Weights of a small image classifier.
Model: 7.15M parameters, 48-pixel images, arch vit, norm layernorm, activation gelu, num experts 8, patch size [6, 6], width 192.
Rows from block 11 of a small image classifier, named by matrix and row number. Rows with one number within an expert belong to one neuron, the router's apart. Each number is 50 + 15 x the weight over its row's rms, rounded and kept within 0 to 99. All counts start at 0.
Before each expert's rows are labels from the 100 images, of 14976, where the router gives the expert most weight on average: "top examples" is what is common among them. Only what is clearly more common there than usual is listed. The data: scattered letters and digits in many colours.
# router: router (model.blocks.11.mlp.router.weight, 8x192, trained with AdamW), inputs 96-191
# up: expert up (model.blocks.11.mlp.up, 8x96x192), inputs 96-191
# down: expert down (model.blocks.11.mlp.down, 8x192x96, transposed), outputs 96-191

# expert 4
top examples: the character 2; largest: 2; count: one
router.4:64 36 36 64 33 34 38 52 46 54 38 67 33 41 55 35 36 54 56 48 46 54 34 56 46 43 65 56 65 38 48 37 55 58 40 26 51 27 41 38 44 45 60 35 51 66 32 50 57 85 42 40 67 73 24 39 63 53 30 17 46 33 37 52 54 32 32 71 50 32 64 34 37 59 26 66 46 61 47 48 64 50 59 59 74 71 18 31 75 70 40 34 51 43 46 54
up.7:88 37 56 48 54 61 18 50 62 48 63 76 27 53 63 44 51 62 74 46 52 49 55 39 60 48 79 52 48 63 69 55 68 99 44 25 46 33 61 37 53 35 60 32 56 68 38 45 57 57 50 63 82 69 43 80 68 52 29 48 59 62 34 41 31 24 46 79 45 32 48 32 62 52 13 65 55 56 52 59 45 40 45 61 19 56 54 40 36 42 45 47 65 31 68 47
down.7:22 37 54 41 38 34 58 60 46 40 65 46 68 59 38 53 57 53 19 30 79 51 39 36 54 72 46 59 50 56 48 63 43 52 22 65 34 55 37 67 43 45 38 49 36 37 64 62 54 43 61 50 35 59 56 49 44 41 42 24 43 71 74 65 65 80 14 42 45 75 28 62 53 49 81 44 43 62 46 37 58 28 37 47 41 69 52 59 70 42 64 69 61 48 47 48
up.8:38 75 30 46 93 50 49 58 20 57 60 47 35 41 31 55 43 53 55 44 70 31 39 51 77 39 64 31 41 39 37 64 69 63 58 74 41 62 44 64 66 69 19 73 48 50 66 48 39 66 54 18 16 09 53 75 39 67 58 31 35 48 44 50 29 52 28 25 32 43 41 60 91 72 50 55 58 60 41 74 35 61 58 53 59 53 51 55 43 60 44 29 75 62 54 53
down.8:63 26 58 33 80 70 39 39 22 52 32 36 62 59 53 65 68 30 32 74 42 48 70 51 70 44 45 52 48 30 39 42 52 39 77 39 38 35 37 63 39 59 19 47 28 35 68 42 66 54 61 58 32 39 38 70 45 71 57 43 63 71 55 16 28 49 61 68 35 28 49 49 24 78 59 56 59 81 36 35 50 21 45 37 60 57 36 66 39 23 48 48 47 67 38 35
up.9:71 55 32 61 73 63 54 57 47 30 66 60 19 74 54 40 47 64 42 49 45 57 24 49 64 31 26 47 40 47 60 35 61 82 72 57 23 43 58 38 48 53 76 63 62 53 59 80 21 53 68 53 51 47 68 41 49 45 80 28 49 47 72 52 67 59 30 50 64 52 48 27 57 73 47 46 49 50 32 47 55 32 63 57 44 58 39 49 56 66 45 37 39 51 50 40
down.9:27 44 35 16 41 56 52 66 63 56 73 34 38 57 27 62 60 53 11 24 48 24 38 86 41 69 72 66 65 38 34 45 39 53 48 34 66 57 44 49 27 57 42 54 37 67 90 36 78 58 38 36 49 18 56 70 60 46 44 53 65 70 55 78 35 48 64 42 74 44 41 52 47 66 68 71 65 48 46 42 40 83 55 57 44 73 52 68 49 44 26 79 25 72 55 59

# expert 6
top examples: count: one; the character X; largest: X; the character Y
router.6:30 68 47 77 56 56 47 49 77 37 51 44 53 29 33 63 50 54 56 60 97 48 50 51 63 39 66 60 57 54 59 56 39 57 46 68 33 58 25 18 41 81 55 53 54 32 46 44 25 47 63 61 51 41 68 67 44 38 40 55 58 48 55 51 37 66 49 65 55 54 69 55 21 35 40 16 54 76 38 52 55 45 64 52 63 64 63 28 34 30 22 43 32 59 28 24
up.7:69 39 54 42 71 42 22 40 60 51 46 49 68 73 53 56 44 35 59 71 46 66 80 50 80 65 42 39 60 50 55 65 63 60 71 86 11 25 23 54 42 71 71 41 60 51 51 62 67 60 24 51 38 79 67 56 62 32 40 10 56 63 53 46 44 21 37 86 64 37 29 44 33 59 51 74 46 47 29 48 44 41 58 51 72 60 49 40 62 64 39 54 56 35 53 45
down.7:74 37 62 51 70 42 30 52 43 58 35 27 28 49 58 69 39 58 29 62 28 46 45 21 45 46 50 74 40 42 41 45 47 69 59 16 71 64 77 56 72 41 52 45 39 23 72 43 63 54 59 47 61 30 69 38 43 81 33 56 33 57 43 60 56 60 44 65 59 50 55 45 41 52 82 67 62 39 66 36 68 48 44 54 60 46 37 70 52 56 54 51 55 48 69 53
up.8:51 47 55 46 34 72 65 46 51 54 45 53 46 32 66 39 69 43 48 39 51 79 40 83 37 49 54 62 31 51 71 55 47 86 63 61 34 55 58 40 60 36 82 38 61 42 39 35 52 35 48 28 47 48 62 30 63 68 49 66 57 47 23 63 50 74 74 42 76 68 64 38 45 61 19 33 56 59 30 57 49 44 26 48 29 55 42 26 46 65 33 37 43 63 16 21
down.8:56 36 42 46 46 70 69 67 50 53 52 52 46 52 33 29 46 65 26 23 63 50 58 55 63 54 76 28 59 29 48 37 52 59 54 35 73 43 40 46 30 44 23 56 53 45 67 67 26 54 39 34 22 06 37 31 56 61 55 35 36 62 68 63 35 51 48 44 36 31 42 44 60 64 70 83 35 44 38 35 58 20 51 54 41 65 64 54 61 45 31 65 55 38 68 51
up.9:75 74 59 38 44 40 20 57 58 47 41 47 72 64 43 24 43 48 51 42 83 45 48 57 53 39 39 54 72 52 29 71 64 64 39 73 29 23 36 41 55 50 80 41 55 62 42 32 69 56 46 35 55 46 60 58 48 59 34 34 54 46 53 32 24 42 12 88 70 50 32 46 85 36 49 62 46 48 40 56 45 26 31 55 76 53 51 64 34 71 46 39 62 59 55 31
down.9:58 65 55 53 67 39 48 34 47 54 70 44 41 51 51 68 44 58 31 65 69 51 57 38 55 50 48 78 48 39 33 70 25 34 66 33 39 28 64 77 44 48 58 41 78 35 34 42 34 19 66 29 35 47 15 84 52 70 38 31 33 39 28 59 36 54 42 82 60 35 47 72 27 83 39 47 44 53 68 45 57 63 60 56 36 39 30 76 22 51 66 60 58 52 45 59

# expert 5
top examples: count: one; the character E; largest: E; the character F
router.5:24 56 13 52 33 47 76 54 45 42 56 54 21 48 32 30 32 65 52 38 45 80 48 74 54 59 45 41 38 63 46 17 16 67 43 47 75 62 79 33 43 55 78 51 47 49 39 36 40 53 42 54 53 36 66 40 26 66 59 84 59 47 31 51 37 60 61 24 33 48 51 76 56 53 69 17 35 52 67 75 44 55 47 58 48 15 78 72 51 49 49 42 26 66 63 78
up.7:51 59 30 59 61 64 34 29 48 41 42 52 69 56 48 77 31 43 55 46 75 52 64 47 49 61 30 64 37 50 68 62 29 54 46 78 71 38 67 35 62 49 60 57 25 49 50 66 28 40 54 39 31 45 55 59 74 52 52 48 62 42 37 55 61 56 65 57 63 45 62 71 47 45 79 26 25 55 41 38 49 44 66 52 22 42 51 55 48 45 86 39 44 37 40 52
down.7:58 69 54 39 57 37 63 54 59 70 28 40 44 69 45 44 52 35 76 37 34 63 57 70 49 28 34 26 66 16 42 66 21 25 40 42 51 73 48 54 47 27 66 45 41 52 67 42 62 36 32 66 48 41 33 14 49 59 63 64 91 14 54 41 60 38 47 32 71 69 46 23 47 45 59 59 54 49 47 76 62 68 48 54 53 48 58 62 30 57 56 52 64 85 22 97
up.8:43 10 57 64 42 66 38 63 56 86 52 36 36 58 36 55 40 44 46 46 54 45 50 46 66 57 43 58 54 25 39 87 61 46 34 48 90 60 32 40 71 61 36 48 68 35 57 25 51 39 55 52 41 42 59 41 63 33 60 50 41 60 69 64 59 85 37 24 40 41 16 37 81 27 44 41 54 67 71 34 25 37 54 51 45 68 35 73 37 75 72 53 59 51 47 40
down.8:23 57 49 61 24 37 37 35 39 61 23 50 66 39 54 45 45 70 38 78 64 56 16 36 41 73 35 54 15 32 61 60 57 51 52 47 66 67 43 65 19 42 65 47 25 54 11 53 44 60 70 62 24 58 50 36 39 44 48 23 31 41 26 66 75 24 58 70 52 60 40 42 54 53 57 63 35 49 50 33 55 41 60 42 47 49 51 67 68 40 59 37 58 19 50 49
up.9:55 23 66 83 15 13 60 51 76 44 50 74 43 47 71 66 49 51 53 66 39 53 32 28 26 68 47 62 44 50 44 79 52 77 43 48 33 45 40 47 49 57 56 50 33 58 73 56 41 40 54 53 42 38 52 65 35 52 49 41 66 51 35 49 45 34 50 52 66 76 62 57 52 40 25 81 32 36 69 52 38 53 55 63 32 63 54 20 28 36 43 51 23 89 41 85
down.9:46 57 41 32 81 59 84 53 51 58 33 60 51 55 32 74 50 36 35 43 30 50 61 47 53 49 34 30 62 69 60 52 39 37 47 54 42 52 48 51 78 52 56 65 64 66 57 32 50 40 54 44 66 47 66 49 42 64 56 43 62 09 72 44 66 47 56 72 60 21 30 78 45 32 78 45 35 55 56 43 66 65 40 45 42 56 49 68 64 29 52 32 47 44 45 47

# expert 2
top examples: count: one; the character U; largest: U; the character V
router.2:61 54 37 73 47 42 40 62 34 90 57 54 43 56 23 48 49 47 53 62 54 53 65 34 28 40 17 78 47 26 28 61 22 10 48 55 75 38 22 73 58 31 60 43 22 51 67 46 59 59 52 47 52 42 40 72 61 39 28 47 30 49 78 29 52 67 41 30 32 47 41 52 36 73 61 67 53 53 26 44 42 61 60 55 44 52 46 32 22 70 69 35 59 55 71 70
up.7:61 32 63 22 48 58 40 47 41 34 33 53 31 63 73 45 65 39 57 42 35 58 46 75 46 57 36 37 39 53 44 43 30 61 27 40 38 22 44 42 48 27 71 51 49 36 59 53 73 47 63 49 69 52 57 51 57 45 31 60 40 31 63 30 71 10 43 37 57 33 30 20 59 44 43 59 47 40 32 75 46 61 62 55 81 47 46 38 66 69 11 18 45 41 57 63
down.7:46 57 59 61 32 50 45 41 62 51 72 64 53 68 76 50 36 54 26 50 59 53 28 43 62 72 49 73 66 49 64 49 46 54 52 70 62 34 73 62 28 53 55 72 62 59 24 58 46 43 56 59 30 50 46 43 66 54 61 48 41 23 32 65 52 51 15 32 29 50 54 29 57 62 51 63 44 51 84 37 63 55 52 50 33 53 76 44 33 60 29 45 52 42 56 71
up.8:61 56 54 68 52 70 45 42 46 53 62 52 28 65 25 59 61 63 36 31 48 74 63 58 33 66 07 54 60 55 47 38 50 61 56 53 90 36 51 52 52 15 44 59 43 37 75 20 58 45 55 49 45 51 57 64 62 39 45 40 59 56 28 43 58 54 63 34 63 69 70 63 20 56 50 64 65 26 64 39 40 45 60 65 46 70 39 56 46 71 51 44 35 48 64 31
down.8:56 51 60 39 42 64 63 48 51 37 64 29 54 34 21 77 58 61 55 61 56 29 27 50 57 47 71 69 23 36 28 55 60 51 45 38 37 52 45 49 21 36 49 55 40 41 43 55 22 47 42 39 29 57 54 26 55 58 48 47 52 58 36 71 44 67 76 67 39 31 43 26 63 74 42 49 54 70 45 35 37 39 86 55 48 14 42 82 40 55 51 72 60 50 33 40
up.9:71 49 63 26 30 49 65 75 62 38 54 57 45 40 38 36 35 64 37 38 56 39 51 64 70 50 52 62 43 46 37 41 38 68 66 35 49 30 68 45 54 64 48 41 66 06 41 47 57 37 35 45 61 53 48 60 57 47 59 71 32 88 26 43 62 58 58 48 63 39 42 68 35 31 45 71 60 44 43 21 36 50 43 51 57 36 73 63 36 63 38 53 63 48 63 30
down.9:38 48 24 57 33 55 48 58 40 09 64 32 39 45 50 66 37 47 58 40 44 44 41 26 48 60 42 55 63 43 76 51 42 50 65 52 56 26 54 44 46 59 81 44 67 69 34 44 40 62 34 59 43 51 62 60 40 51 34 40 54 54 69 45 62 38 37 79 52 43 54 83 29 69 72 42 60 42 44 78 28 39 40 52 70 18 17 23 57 56 53 39 41 56 18 39